Weights of a small image classifier.
Model: 5.44M parameters, 64-pixel images, arch swin, norm layernorm, moe soft, num experts 32, patch size [4, 4], depths [4, 8, 4], widths [48, 96, 192].
Training: soap at rate 0.0037, 4200 steps, batches of 64, held-out accuracy 100%.
Rows from block 11 of a small image classifier, named by matrix and row number. Rows with one number within an expert belong to one neuron, the router's apart. Each number is 128 + 24 x the weight over its row's rms, rounded and kept within 0 to 255. All counts start at 0.
Before each expert's rows are labels from the 100 images, of 14976, where the router gives the expert most weight on average: "lies over" is the class under the peak. Only what is clearly more common there than usual is listed. The data: simulated stained blood smears.
# router: slot weights (model.blocks.11.mlp.router.weight, 64x96, trained with AdamW), inputs 0-95
# up: expert up (model.blocks.11.mlp.up, 32x48x96), inputs 0-95
# down: expert down (model.blocks.11.mlp.down, 32x96x48, transposed), outputs 0-95

# expert 28
lies over: large cell
router.56 [124 113 115 150 162  86 104  99 109 118 157 109 132 137 176  95 104 131 126 104 114 115  89 102 138 180 157  92 110 163 113 131 153 123 137 134 123 111 121 125 112 133 106 135 126 115 139 142  99 126 164 126 139  96 129 160 116  81  81 154 127 133 101 120 150 124 116 158  94 157 118 151 118 195 117 132 143 136 102  62 169 135 156 165 112 149 124 149 108 126 148 111 162 143 141 120]
router.57 [146  83 130 125 136  77 127 111 133 142 162 176 129 146 164 130  63 122 143 167 151  85  95 128 112  99  98  72 115 152 103 143 156 147  84 103 129 123 117 143 106 115 131 100 149 112 134 138  99  96 146 111  89 117 136 102 109 103 108 135 126 139 159  86 133 122 139 118 131 128 122 141 100 133 101 105 153 139 135 115 155 142 146 142 134 116 130 132  85 156 125 166 110 144 103 176]
up.7 [157 165 128 118 122 120 137  87 104 124 118 118 148 158 152  99 117 170 121  80 114 147 121 138 110 169 139 134 134 127 157 110 150  99 152 128 127 135 129 196 171 136 169 130 114 190  94 148 109 118 115 111 149 155  96 136 135 119 129 119 125 112  98 136 156 141  86 117 144 115 131 102 151 143 164 123 116 121 111  90  97 155 116  74 136 149 148 122 137 105 160 173  91 122 122 143]
down.7 [123 128 109 123 128 106 166 124 111 138 132 120 103 125 145 144 158 111 167 165 155 136 115  91  98 102 130 120 169 172 104 101  86 114 153 105 143 105 177 104 120 109 133 127 135  80 146 137 135 137 126 157 124 104 135 130 127 129 157 146 146 155 153 179  87 134 130 112 116 147  97 178  93 121  76 146 180 143 105 128 140 142 129  99 146 131 157 170 146 135 100  94 128 145 105 118]
up.8 [150 117 166 106 144 150 107 155 130 131 136 148 114 135 104 125 114 115 125 105 168 114  93 123 154 107  98 153 121 108 126 122  96 129 133 130 124 157 200 105 135 125 143 151  94 150 149 118 183 158 109 160  86 104 126 108 159 114 141 142 106 120 112 101 126  77 128 143 137 120 134 114 109 165 161 112 118 118 149 172 146 175 126  91  72 128 120 144 102 124 137 109 159 109 156 164]
down.8 [135 152 125 134 145 130 142  82 118 100 172 137 150 153 122 117 113 136  81 157 112 129 146 165 180 132 152 143 115 109 148 147 141  89 140 119 134 123 108 157 128 103 112 172 126 179 115 104 129  59 128  85 134 107 179 129 160 129  88 129 131 121 115 113 126 109 144 147 111  64 137 140 162 119 128 165 131 105 118 128 163 114 126 147 175 103 147 126 124 143 129 124 153 137 149 118]
up.9 [149  62 159 151 123  90 106  85 100 111 127 130 123 162 108  94  57 141  82 154 146 153 146 107 139 143 145 133 152 173 128 145 114 112 120  98 124 114 128 129 124 141 109 146 170 115 123 133 103 124 128 151 110 153 152 125 120 148 103 171 116 129 154 142 121 139 125  93 135  95  94 175 151 127 156  94 155 118 161 131 117 151 160 120 129  98 103 127  96 117 122 140 110 126 128 171]
down.9 [141 135 129 124 124  69 111 125 118 123 172 146 140 108  86 159 118 126 136 127 132 140 116 124  68 138 170 132  56 133 137 158 132 145 114 159 116 122 130 111 177 134 157 104 126 115 170 128 125 126 174 142 108 108 124 110 106 140 103 107 116 125 141 112 159  84 118 127 128 138 149 100 146 181 132 130 102 129  90 121 132 156 115 160 151 131 117 151  90 123  85 179 120 131 138  95]
up.10 [113 138 131 144 108 149 134 106 202  89 150 116 208 160 153 128 103 127  81 143 124  96 108 112 137 123 128 136 156 123 119 150 176 122 139 142 134 157  99 151 103 152  89 136 140 146 125 131 123 119 136 133 127 137 154 155 110 145 108 132  87 125 136 170 151 115  98  99 118 139 144 157 123 121  95 138 135 102 116 119  99 105  97 112 151  84 130 134 113 124 106 109 132 170 180 146]
down.10 [ 76  73 134 123 118 125 139 161 130 165 134 107 133 132 135 150 131 119 116 108 143 127 143 120 116 141 142 137 137 121 116 156  73 134  74 115  97 104  97 106 163 107 130 155  89 112 126 129 163 158 140 145  89 135  89 122 169 137 114 117 135 117 191 194 134 117 142 135  89 133 144 141 149 112 158 126 135 106 114 154 132 144 114 169 124 123 139 141 165 166 111 138 155  94 150 144]
up.11 [165  97 110 123 143 168 130 157 139 120 123 117 117 121 137 144 164 125  84 127  87 129 101 118 122 140 117 124  88 104 105 143 202 140 151 142 136 143 140 196 139 174 147  82 132 128 138 114 107 147 150 146 130 147 112 131 127 159 147 146 141 118 112 134 163 126 119 130 122  98  91 135 122 177 132 103 125 116 115  51 123  96 126 113 105 105  98  86 144 135 109 127 126 111 135 147]
down.11 [140 117 152  94 112 158 121 115 116 101 128 134  99 140  96 103 132 117 140 105 151 156  72 148 125  95  96 123 156 150 104 107 111  88  92 108 147  77 125  76 133 129 123 160 100 135 113 119 129 113 113  99 148 175 195  95 139 118 112  90 129 138 134 120 128 153 128 155 104 146 109 108 152 107 151 164 111 160 139 180 124 161 135 126 127 153 103 107 134 145 170 117 132 135 110 128]
up.12 [130 129 109 100 157 116 157 107 121 125  98 140 124  73 105 102 142 120 141  97 101 155 133 167 148 159  99 125 137 115 163 123 143 168  94 130 139 115 122  94  84 130  62 129 166 114 157 123 139 145 158 136 116 131 125 119 144  57 152 115 140 140 159 147 117 115 175 146 151 142 114 104 118 135 115 137 125 142 148 117 142 151  79 128 102 117  79 116 148 149 113 157 158 143 128 156]
down.12 [151 136 142 149 159 140 146 130 126 116 123 120 126 151 140 128 146 128 139 153  99 183 134  73 157 117 145 123  89 166 159 134 159 116 123  85 124 124 136 134 138 139 150 105 111 136 118 122 131 120 137  69 136 133 112 124 176 163  94 139 120 130 130 172 157 125  96 185  91 138 130 129  98 110 142 111  98  94 130 130 115  86 150 136 158 104 149 135 142 135  74 101 124 177 162 104]
up.13 [132 126 159 107 117 183 100 169 108 144 126 114 148 161 158 109 158 116 122 105 142 119  78 137 124 124 146  99 115 112  69 119 124 120 159 121 121 142 144 154 123 173 138 141 135 125 148 115 109  96 174  77 111 135 134 102 100 142 168  72 118 107 114 130 119 109 154 149 132 142 131 147 162 150 141 123 127 113 149 127 136 103 149 133 180 111 124  63 107 148 139 164 147 109 121 134]
down.13 [124 116 144 125 133 168 128 134 139  94 131 153 152 119 120 118 150 131 135 104 105 190 122 157 129  76 100 109 166 155 133 116 142 158 105 134 114 101 132  94 106 101  96 141 104 116  84 138 109  74 104 189 165 124 144 135 166 135 140 106 141 108 108 120 104 173  98 132 143 128 105 125 114 127 120 166 130 131  90 115 159 142  81 113 128 132 109 140 109 148 110 107 141 147 114  79]

# expert 17
lies over: small cell
router.34 [108 118 143 144 102 152 112  72 127 115 138 142 146 154 102 134  89 113 117 148 101 109 120 105 101  88 100 111 145 121 169 129 114 118 105 105 115 135 118 132 154 117 128 148 156 167 152 164 117 119  73 143 116 177 151 117 104 112 123 169 157 143 159 131 145 131 102 124 126 146 179 163 146 168  69 154 157 104 136 125 142 160 144 159 124 110 149 109 111 125 145 158 146 159 110 108]
router.35 [146 151 137 118 130 125 113 120 120 148 132  86 114 136 117 127 138 124 134 120  88 147 160 137 125  72 147 141 102 168 149 124 132 119 147 137 139 129 164 161 114 106 127 152 141 122 124 135 119 114 128 146 119 107 140 113 120 114 110 117 143 144 166  94 177 113  93 105  77 102 143  93 110 166 104 112 167  85 102 134 160 145 167  82 161  72 135 144 106  73 150 144 134 112 128  86]
up.1 [131 171 140 101 158 159 127 142 147 159 128 145 150 105 102 180 138 108 125 117 143 146 113 107 135 103 101 150 114 127 160 138 102 146  80  92 131 120 149 123 102 115  87 107  81 136 137 153  87 103 156 140 124 121  91 155 142 123 176 125  87 110 158 154 136 157 170 122 116 144 155 113 121 126 128 114 104 115 142  92 131 127  94 117 122 104 166 148  91 139 150 158 140 184 144 141]
down.1 [147 127 115 137 145 131 152 115 161 112 130 140 183 191 149 114 130 152 125  87 118 118 115 143 116 153 146 147 162  97 124 125 106 115 130 128 142 176  80 126 138 116 120 156 141 110 159 106 117 128  79 113  90 124 110 129  92 106 142 105 141 138 120 118 134 118  73 121 144 122 107 128 136 157 167 145 214  73 108 133 105 116 117 117 147 145 127 132 115 154 136 119 146  93 126 147]
up.2 [132 153 163 126 164 118 182 134 148 157 159 121 138 128  95 129 136 169 153  85 115  80 129 132  93 140  95 146 120 123 133 156 173 133 113 118 132 140 120 129 132 141 135 137 185 123 159 115 111 158 119 165 125 117 144 175 133 144 100  91 109 136 118  72 125  66 122 131 107 137 109 130 144 117 131 142 112 136 151 126 153  94 162 131 140 109 142  81 156 115 125 151 143 143 158 169]
down.2 [144 105 127 108 107 138 122 115 127 137 136 107 108 148 151 152 125 129 115 168 128 136 170 125 148 137 103  96 137 148  91 210 107 118 128 115 134 130 115 118 167 145 110 126 126 120 137  77 116 137 167  93 107 151 146 111 188 125 138 139 153 171 155 147 172  99 115 100 115 154 141 141 171 110 152  98 100  66 155 109 119 143 124 149 144 120 133 167 111 112  98 128 130 141 144 133]
up.3 [132 114 128 118 138  89 133 113 139 177 110 167 136 112 128 116 121 115 178 127 144 156 115 109 131 133 145  89 155 156 103 123 111 164 145 144 111 142 155 173 103  84 112 102  98 162 161 114 144 158 126 125 162 107 134 163 110 120 119 128 125 130 102 105 148 140 157  83  98 134 122  82 144 124  92 166 138 116 122 185 111  86 113 136 125 145 122 103 133 139 122 119  87 117 143  68]
down.3 [164 148 188 112 144 123 113 153 154 132 171 107 119 160 139  90 138 137 141 113 120 105  75 170 130 125 154 155 124 117 122  81 133 124 141 112 140 128 182 112 177 131 160 123 128 123 129 134 141 115 145 113 130 130 131 108 145 133 114 176 155 102 148 119 135 113 106  84 138 148 142 144 126 111 102 167 133 119 163 122 111  89  81 113 110 100 183 173 155 126 141 109 118 127 109 112]
up.4 [127 144 128 151 121  94 114 151 129 126 129 137 147 120 104 175  84 158 185 126 128 118 126 133 118 122 131 150  92 155 117 133 114  98  99 126 115 160  92 137 152 132 159 131 160 119 146 115 114 120  87 128 124 145 132 129 150 169 107  95 130 139 163 162 140 122 116  87  96 145 126 134 147 145 123 179 110 123 103 112 140 153 130 122 138  81  65  87 135 141 136 199 141 122  83 127]
down.4 [116 155 139 152 132 118 139  95 122 123 116 160 137  87 153 139 108 144 141  81 134 152 159 134  71 115 145 129 112 163 123 156 149 145 127 111 114 127 126 129 143 105 152  85 137 127 178  83 140 139 138 120 130 140  83  98 123 165 118 116 127 171 181 110 152 139 128 117 143 114  97 130 134 114 125 138 137  99  80 103 144 131 105 191 179 145 124 164 118 135 129 175  97 143 127 133]
up.5 [140 114 109 127  84 126 156 132 132 104  98 151 144 156 117 158 141 138 163 132  75 102  86 121 137 120 173 140 139 118 144 121 124 118 142 118 112 125 108 122 119 113  94 139 119  92 131 133 126  51 122 145  86 163 116 165 142 157 114 136 100 135 160 150 152 121 150 138 116  89 105  87 177 107  82 135 117 131 132 107 192 146 113 112 132 168 144 127 142 133 165 145 112 143 128 133]
down.5 [100 156 103 124 130 118 127  96 133 125 107 159 139  97 163 153 118 162 134 149 147 118 132 123 111 145 139 113 140  95 114 134 127 187 140 140 112 156 153 149 142 130 113 153 130 107 105 146 140 173 115 105 160  83 122 107 104 115 143  70 133 100 110 139 109 100 119 133  90 158 137 157  98 145 198 101 124 138 158 115 143 130 175 157 165 121  75 153 142 139  99 115 115 112 109 144]
up.6 [116 135 114 119 136 126  82 143  91  95  96 145  92 117  98 121 161 103  92 122 128 103 125 132 140 129 140 124 121 118 120 157 146 153 168 110 137 124 126 132 175 127 112 152  82 141 134 137 132 146 174 108 131 105 110 157 166 157 163 116 114 148 147 104 106 115 110 145 118 145 136 149 158  62 100 160 152 148 179 185 115 116 132 129 177 139 127 123 107 128  80 144 156 139 117 129]
down.6 [126 159 135 111 120 184 125 149 179 167 127  88 163 167 132 113  97 125 125 147 123 148 108 134 152 137 107 132 107 111 150 138 126 119 160 113 129 171  99 167  93 123 119 150 129 113 129 174  79 123 138 103 126 123 156  98 143 112 138 118 114 118 108 119 125 110 129  84 129  96 153 119 134 152 195  99 129 131 111 144 114  95 133  97 137 129 144 131 120 149 135 101 169 124 192 102]
up.7 [104 118 122 126 131 174 130 156 135 112 108  95  90 129 135 144 120  87 119 120 108 145 130 161 127 143  82 131 147 108 100 133 125 148 154 141 150 133 123 122 129 105 165 140  98 176 120 142  82  68 109  96 135 129 115  68 135 134 139 163 150 149 133 114  85  98 125 110 148 151 112 105 130 178 114 120  91 139 150 127  92 104 164 129 114 134 140 120 132 137 124  85 110 126 119 192]
down.7 [131 156 135 128 122 127  95 146 121  78 123 137 134 134 113  91 126 123 113 113 125 137 117 126 158 133 156 125 139  94 171  99 128 146  83 107 136  72  97 134  94 125 119 141  84 112 167 124 111 101 144 114 174 146 129 114  95 115  98 128 136  92 118 105 184 108 109 120 128 114 132 125  95 115 139 136 136 113 138 153 182 125 114 171  72 125 148  90 158  92 149 115 121 174 115 139]

# expert 3
lies over: small cell
router.6 [139 107 157 186 114 142 125 134 129 148 142 132 106 165 142 121 124 119 128 149  81  80 145  94 131  87 165 113  86 160 152 101 140 142 139 160 151 125 109 131 114 103 128 138 120 114 123 167 104 151 161 133 130 122 117 142  86 158 149 138 144  94 109 128 157 147 134 127 175 185 112 117 132 164 100 123 101 102 111 102 168 161 107 161 128 151 145 148 145 135 114 183 121 143 130 123]
router.7 [ 98 116 132 122 104 125 159 111 120 144 157 151 150 131 135  96  79 148 126 122 115 139 143  95 118 111 135 162  97 136  78 133 117 105 116  93  91 175 158 154 147  57 158 165 157 161 140  94 131 140 116 121 142 123 140 132  94 109 149 172 141 119 127 114 145 125 113  98 136 126 115 136 103 123  88 135 137 129 105 110 163 144 168 142 123 136  69 130 134 118 113 181 136 122 140  95]
up.0 [128 109  98 119 132 110 134 145 113 151 137 155 162  95 159 114 142 106 134  99 144 148 138 106 151  81 149 127 133 109 109 102 144 152 149 147 121 122 107 120 132 212 116 105 147 102  99 132 110  94 131 131 102 150  63 149 140 125 100 162 115 100 105 181 116 124 146 101 103 143 162 153 117 122 119 128 112  83 144 108 100 153 136 157 108 113 149 134 144 144 135 113 180  99 112 148]
down.0 [121 132 132 110 126 127 131 153 123 108  85 129  90 147 174 138 104 161  88 137 116 153 141 133 126 159 123 137  89 136 152 126 104 152 135 112 108 151 137  99 152  75 165 122  98  98 138 120 138  90 110 125 148  92 162 136 112 124 192 161 139 112  98 137 120 158  99 179 152 143  94  82 158 114 120 101 123 158 155 138 146 100 148 120 137 144 142 144  94 133 109 109 128 115 141  84]
up.1 [132 145 159 115 147 117 127 132 136 163 131  94  93 120 129 120 121 142  78 118 139 133 124  86 114 142 144 121 159 125 136 161 111 129 117 114 175 121 147 120 144  94 112 115 123 123  99 138 143 108 115 125 174 131 115 143  91 129 119 156  80 139 144 100 102 121 158 165 154 118 140 193 135  76 130 128 145 137 119 145 170 145  57 130 107 128 169 145 126 140 122  87 116 133 146 187]
down.1 [107  99 106 151 118 104 124 176 116 148 100 103 146 154 137 133 145  81 120 113 159 143 151 155 126 140  95 158 181 113 120  94 130 128 114 137 147 150 115 119 162 146 124 119  98 126 139 125 182 108 116 146 141 119 167 139 173 121 131  84 137 120 157 175 122 147 117 119 149 145 141 122 127  76 107  87 126 119 131 151 110  90 131  87 142 106 178 112 121 120 156  75 150 128 136 146]
up.2 [161  93 144 160 124 136 165 126 118 101 136 165 148 158 123  96 113 140 136 125 123 131 110 142  93 156 147 114 127 149 140 140 154 199  92  77 125 159 146 166 109 124 135 141  97 145 158 143 133 175 156 127 156 130 124 145 124 100  73 128 157 102 128 157 187  93 123 112 115 139 105 125 122 119 114 142 129 133 118 122 123 110 133 113 143 126 132 134 161 158 136 153  72 147  93  99]
down.2 [134 131 149 105 153 117 159 133 140 136 137 111 146 114 101  97 132  90 163 125 136 118 129 106 104  90 149 182 102 103 100 101 111 110 125 126 136 107 177  88 122 108 138 162 146  72  83 119 118 151 146 111 154 118  98 144 132 121 128 112 129 113 124  79 122 167 119 100 145 124 117 124 130 169 120 165  98 149 111 140 125 106  67 162 136 126 112 195 107 134 111 127 134 122 122 152]
up.3 [140  87 135 112 117 104 135 165 117 129 186 126 115 156 140 116 132 126 148 167 145 116 129 149 108 122 159 119  89  86 136 139 123 122  99 110 124  98 131 117 140 103 151 149 182 120 142 157  95 160 134 153 123 155 160 147  91 104 120 108 114 161 135 126 148 125 114 155 147 110 115 139 132 168 136 145 170 103 115 156 102 153 169 168 154 102 134 175 107 113 114 120 141  86 178 103]
down.3 [114 133 150 123 101  96 120 108 138 147 120 104  90 140 125 179 118 132 111  80  90 101  88 155 115 174 127 177 138 151 148 134 157 156 142  90  71 166 126 133 136 163 114 150 107 171 135 122 133 104 109 155 131 138 130 100 149 173 136 155 148 138 167 122 155 128 101 137 106 148 111  90 113 141 130 128  73 136 122 140 159 129 109 141 114 101 122 110 154 133 152 122 113 164 141 149]
up.4 [107 186 112 141 118 118  90 118 132 130 131 108 128 113 111 123 140 123 137 111  80 173 140  96 131 127 146  99 101 127 101 127 101 152 145 133 119  98 100 124 122 146  87 123 118  96  85 132 138 120 143 161 121 137 125 133 124 161  84 124 152 128  97 148 121 118  97 147 158 153 140 139 161 141 141 183  97 152 106 104 146 171 114 170  82 166 157 112 156  87 147 102 147 122 141 164]
down.4 [103 113 141 124 128 176 143 132 123 124 134 128 137  93 151 173  92 142 120 166 169 114 112 118 141 124 158 113 126 140 151 151 131 105 146 113 149 147 106 116 120 124  94 107 116 144 126 116 138 128 133 144 137 174 158 127 132  97 158  96 113 160 126 158 118 115 195 123 124 112 132 126 108  95 183  69 106 172 138 111 117  69 117 137 123 119 121 143 133 117 113 168  96 152 183 128]
up.5 [159 139 138 133 130 150 109 108  89  90 142 117 133 147 161 103 172 150  84 122 117 155 105 128 119 125  93 121 142 143 114 145 107 106 117  99 126 185 153 179 142 142 122  60 138 152  99  71 107 106 120 132 105 161 149 131 136 145 103 148 124  97 165 143 129 163 113 175 121 127 158  80 110 128 125 113 159 134 126 137 118 108 113  81  93 115 126 132 147 119 122 108 120 127 114 116]
down.5 [150 142  99 150 113 123 142 126 137 187 106 133 145 111 101 114 114 110 164 128 156 122 150 119 116 151  77 118 118 100 150 109 111 114 156 120 114 111 108  95 136 161 117 143 131  99  98 116 135 165 134 102 143  91 110  85 140 143  94  73 158 125 150 127 136 109 189 104 111  82 142 159 144  93 117 146 122 149 143 141 132 202 111  99 159 133 155 136 131 117 156 137 135 132 130 120]
up.6 [161  78 116 147 137 144  99  78 124 150 125 104 173 100 123  87 168 107  84 131 134 133 120  70 134 153 124  91 137 114 144 130 142  66  99 128 157 134 146  81 134 122 100 111 124 117  96 110 119 134 155 126  50 142 138 123 119 110 100 161 157 127 116 105 153 143 155 116 122 161 103 126 120 110 110 125 127 127 131 117 142 164 121 152 127 102 140 128 139 136 131 109 117 158 102 111]
down.6 [168 126  88 106 135 115 160 113 103 119 138 153 121 109 118  84 126 124 152 118 156 135 177 158 130 150 115 173 147 136 122 166  87 134 136 114 152  89  80 109 141 125 140 127 177 121 152 177 118 142 147  96 166 106 113 126 158 108 148 107 121 106 117 101 145 165 135 163 120 107 117 115 138 137 141 133 121 167 122 142 152 100 125 127 155 163 115 103 145  94 106 148  64 120 118 107]

# expert 6
lies over: large cell
router.12 [123 119 116 151 143  97 137 148 123 113  85  90  96 145 125  92 115  94 135 134 119 149 135  95 104 165  97 121 123  93 109 148 130 124 156 132 128 157 142 161 124 128 169 108 124 188 108 107 117 102 165 116 117 103 107 107 120 144 138 136 107 140 117 154 104 179  87 117 153 129 147 104 156  93 157 124 119 105 132  62  87 113 104 138 139 140 178 140 141 142 105 130 138  92 105 106]
router.13 [151 176 127 133  96 105 146 161 116  92 110  91 113 119 117 111 131 112 138  99 120 153 113 147 100 108 128  64 111 118 139 106 183 131 165 117 160 153 174 133 163 171 165 116 132 154 147 124  89 119 125 100  82 106 135 120 145 137 111 151 139 150 134 148 112 166  99 133 157 128 151 132 134 109 116 101 103 132 146 130 105 108  98 123 172 137 174 162 128 145 119 133 149 110  96 116]
up.1 [108 120 131 110 123 158 136 148 176  84 125 128 128  78 135 161 110 101  54 155 158 185 145 116 129 172 132 131 165 137 111 114 103 136 107 146 127 119 133 139 103 140 131 123 109 147 137 120 159  98 173 148 100 144 134  97 117 130 153  85 144 115 137 152 133 166 163  91 109 124 120 148 126 151 134 145 122 110  97 125 137 117 109 117 140 128 110 125 127 136 118 115  52 166 144 116]
down.1 [139  88 152 165 159  96 116 122 145 135 138 113 117 173 112 171 120 163 105 121 137  92 117 120 122 177 152 115 116 103 127  99 127 106 127  99 148 123 139  80 127  94 112 145 146  80  92 119 107 125 114  84 128 134 106 102 122  95 137 141 142 136 127 103 104  77 152 109 134  94 134 123 132 128 153 103 110 152 151 133 172 156 152 158 109 126  90  90 128 142  95 138 152  97 120 169]
up.2 [125 130  76 150 128 150 163 139 124 153 129 102 106 109 130 158 132 130 100 133 145 123 104 123 107 151 103 140 171 139 122 104 171 171 137 102 132 116 122 132 111 140 100 118 105  95 121 127 126 162  96 113 137 125 130 121 156 119 169  90 147 129 124 134  56 156 188 121 143 126  91 128 142 103 176 104 118 116 161 125 147 124 114 129 131 157 112 126 119 131 134  60 151 125  71 129]
down.2 [133 154  98  85 101 134 114 123 154 154  91 132 134 140 138 160 130 151  96 126 150 124 123  84 146 110 122 101 142 122 116 134  96 159 116 152 130 113 156  80 140 108 100 133 116 118 116 144 142 123 124 154 150 127 108 116 110 160  89 118 116 141 133  91 158 101 174 103  82  83  84 119 132 163 109 147 144 157 132 114 131 111 129 134  60  93 142 114 113 166 142 131  70 143 140 111]
up.3 [100 138  91 144 110 142  75 163  95 112 129 124 112 118 109 152 116 139 141 146 112 127 102 143 183  95 137 132 163  95 125 122 162 107 136 146 149  89 182 125 148 167 138 134 146 155 140 108 142 140 114 136 117  99 146 109 156 145  87 111 143 141  77 115 145 130 165 112  99 135 152 136 119 135 162  93 112 147 124 126 114 105 134 117 139 152 135 141  35 109 124 117 129 128 110 149]
down.3 [136 124 105 116 153 139 138 112 168 128  83 135 115 117 140 134 131 147 174 154 168 151 147 116 117 152 145 123 128  93 179 151 107 163 103 103 128 164 116 146  97 107  82 126 109 155 120 120  83 108 108 133 126 133 141 135  92 142 126 189 116 114 167 116 155 116 114 127 126 133 127  95 135 158 127 173 117 134 117  83 106 139 142 145 147 152 125 135 156 138 157 138  74 156 184 136]
up.4 [107 155  98 120 116  92 129 157 192 152  86 148 106 153 131 164 102 125 130 159  73 141 128 101 129 143 112 154  96 125 111 103 135 110 147 124 133 127 128 170 140 171 168 124 133 107 103 137 139 119 125 112  73 122 117 124 119 148 124 131 100 146  81 137 145 106 117 156 155 130 131 128 147 124 149 114 111 134 122 127  98 171 101  91  84 115 151 139 191 124 135 147 164 106 138 146]
down.4 [139  98 143 144 106 138 152 102 162 127 158 137  99 124 136 119 117 130 131 120  87 118 142  49 102 152  97 173 103 151 116 155 141 104 154 113  99 136 144 130 110 137 124 134 107 153 145 154 126 128 155 148 161 117 123 126 103 101 128 108 108 167 172 128 185 128 121 116 152 136 160 115  98 160 120 134 127 116  65 120 133  91 149 117 166 139 163  97 111 105 135 134 113 142 129 175]
up.5 [108 119 149 108 113 137 136 107 131 135 100 139 137 124 116  86 106 104 202 114 154  92 136 121 141 124 115 113 133 135 162 129 136 148 106 141 129 183 139 100 129 133 101 165 127 153 176 107 160  94 130 139 126 125 124  86 113 129 129 128 121 165 152  96 109 128 131 122 136 149 138 148  81  80 170 142 145 120 134 124 129 175 135 150 161 102 146 174 153 141 131 147 153  99 147  68]
down.5 [188 131 169 148 159 120 122 159 117 125 147 135 138 121 141 130 106 104 148 122 148 125 102 160 123 106 114 118 112 146 159 136 138 130 171 116 146 132  84 170 120 150 141 171 154 151 133  91 104  90 153 158 109 118  99 159 159 146 133 154 159 146 176 150 101 132 126 141 132 179 142  96 100  75 141  99 153 145 127 143  88 101 141 126 145 118 128 142 137 158 151 139 146 126  91 102]
up.6 [135 109 123 112 106 130 144 102 144 117 182 140 124 195 151 152 122 177 141 147  94 140 105 134 124 123  92 129 141 139 127 123  88 125 101  75 165 155 153 148 128  80 129 113 143 116 126  78 112 139 105 124 148  91  54 127  83 134 131 110 139 120 133 153 129 127 129  95 132 123 146 106 110  98 123 160 193 129 114 133 134 129 127 153 125 128 116 142 117 137 118 172 108 145 123 139]
down.6 [ 80 121 127 191 110 117 125 132 109 129 126 133 133 119 114 128 138 127 129  92 103 136 146 153 137 133 125  90 136 149 163 171 145 134 133 130 156 125  94 103 128 187 144 125  96 168 141 145 122 119 108  89 139 141 159  89 114 136 159 136 128  77 131  77  81 112 127 154  94 142 135 152  95 169 150 120 114 135 180 167 111 118 121 113 119 106 112  90 149 119 118  83 136 143 130 123]
up.7 [123 144 135 102 114  58 138 158 152 115 111 129 139 182 130 149 121 171  99 117 111 171 157 140 123 132 177 101 114 152 108 150 108 108 111 146 106 106 115 118 130 112 138 144 138 157 127 157 125 145 105 171 118 129 149 140 158 106 139 139 104 104  85 128 153 154 123 135 120  86  67 117 137 165 137 147 134 190 125 151 146 146 117 150 105  95 111 147 126 144 137 117  94 126 126  91]
down.7 [ 87 123 151 141 118 155 118 120 136 143 126 116 146  88 116 139 131 140 165 114 137 114 109 148 127 122 130 153 101 101 119  98 149 123 132  89 110 177 129 121 127  82 149 119 132 117 108 125 111 124 153 130  91 159  87 102  83 122 136 128 140 106 126  72 116 120  69 147  96 201 119 132 122 115  79 157 134 115 133 118 118 167 115 116 114 157  88 146  84 111 158 140 144 121  98 142]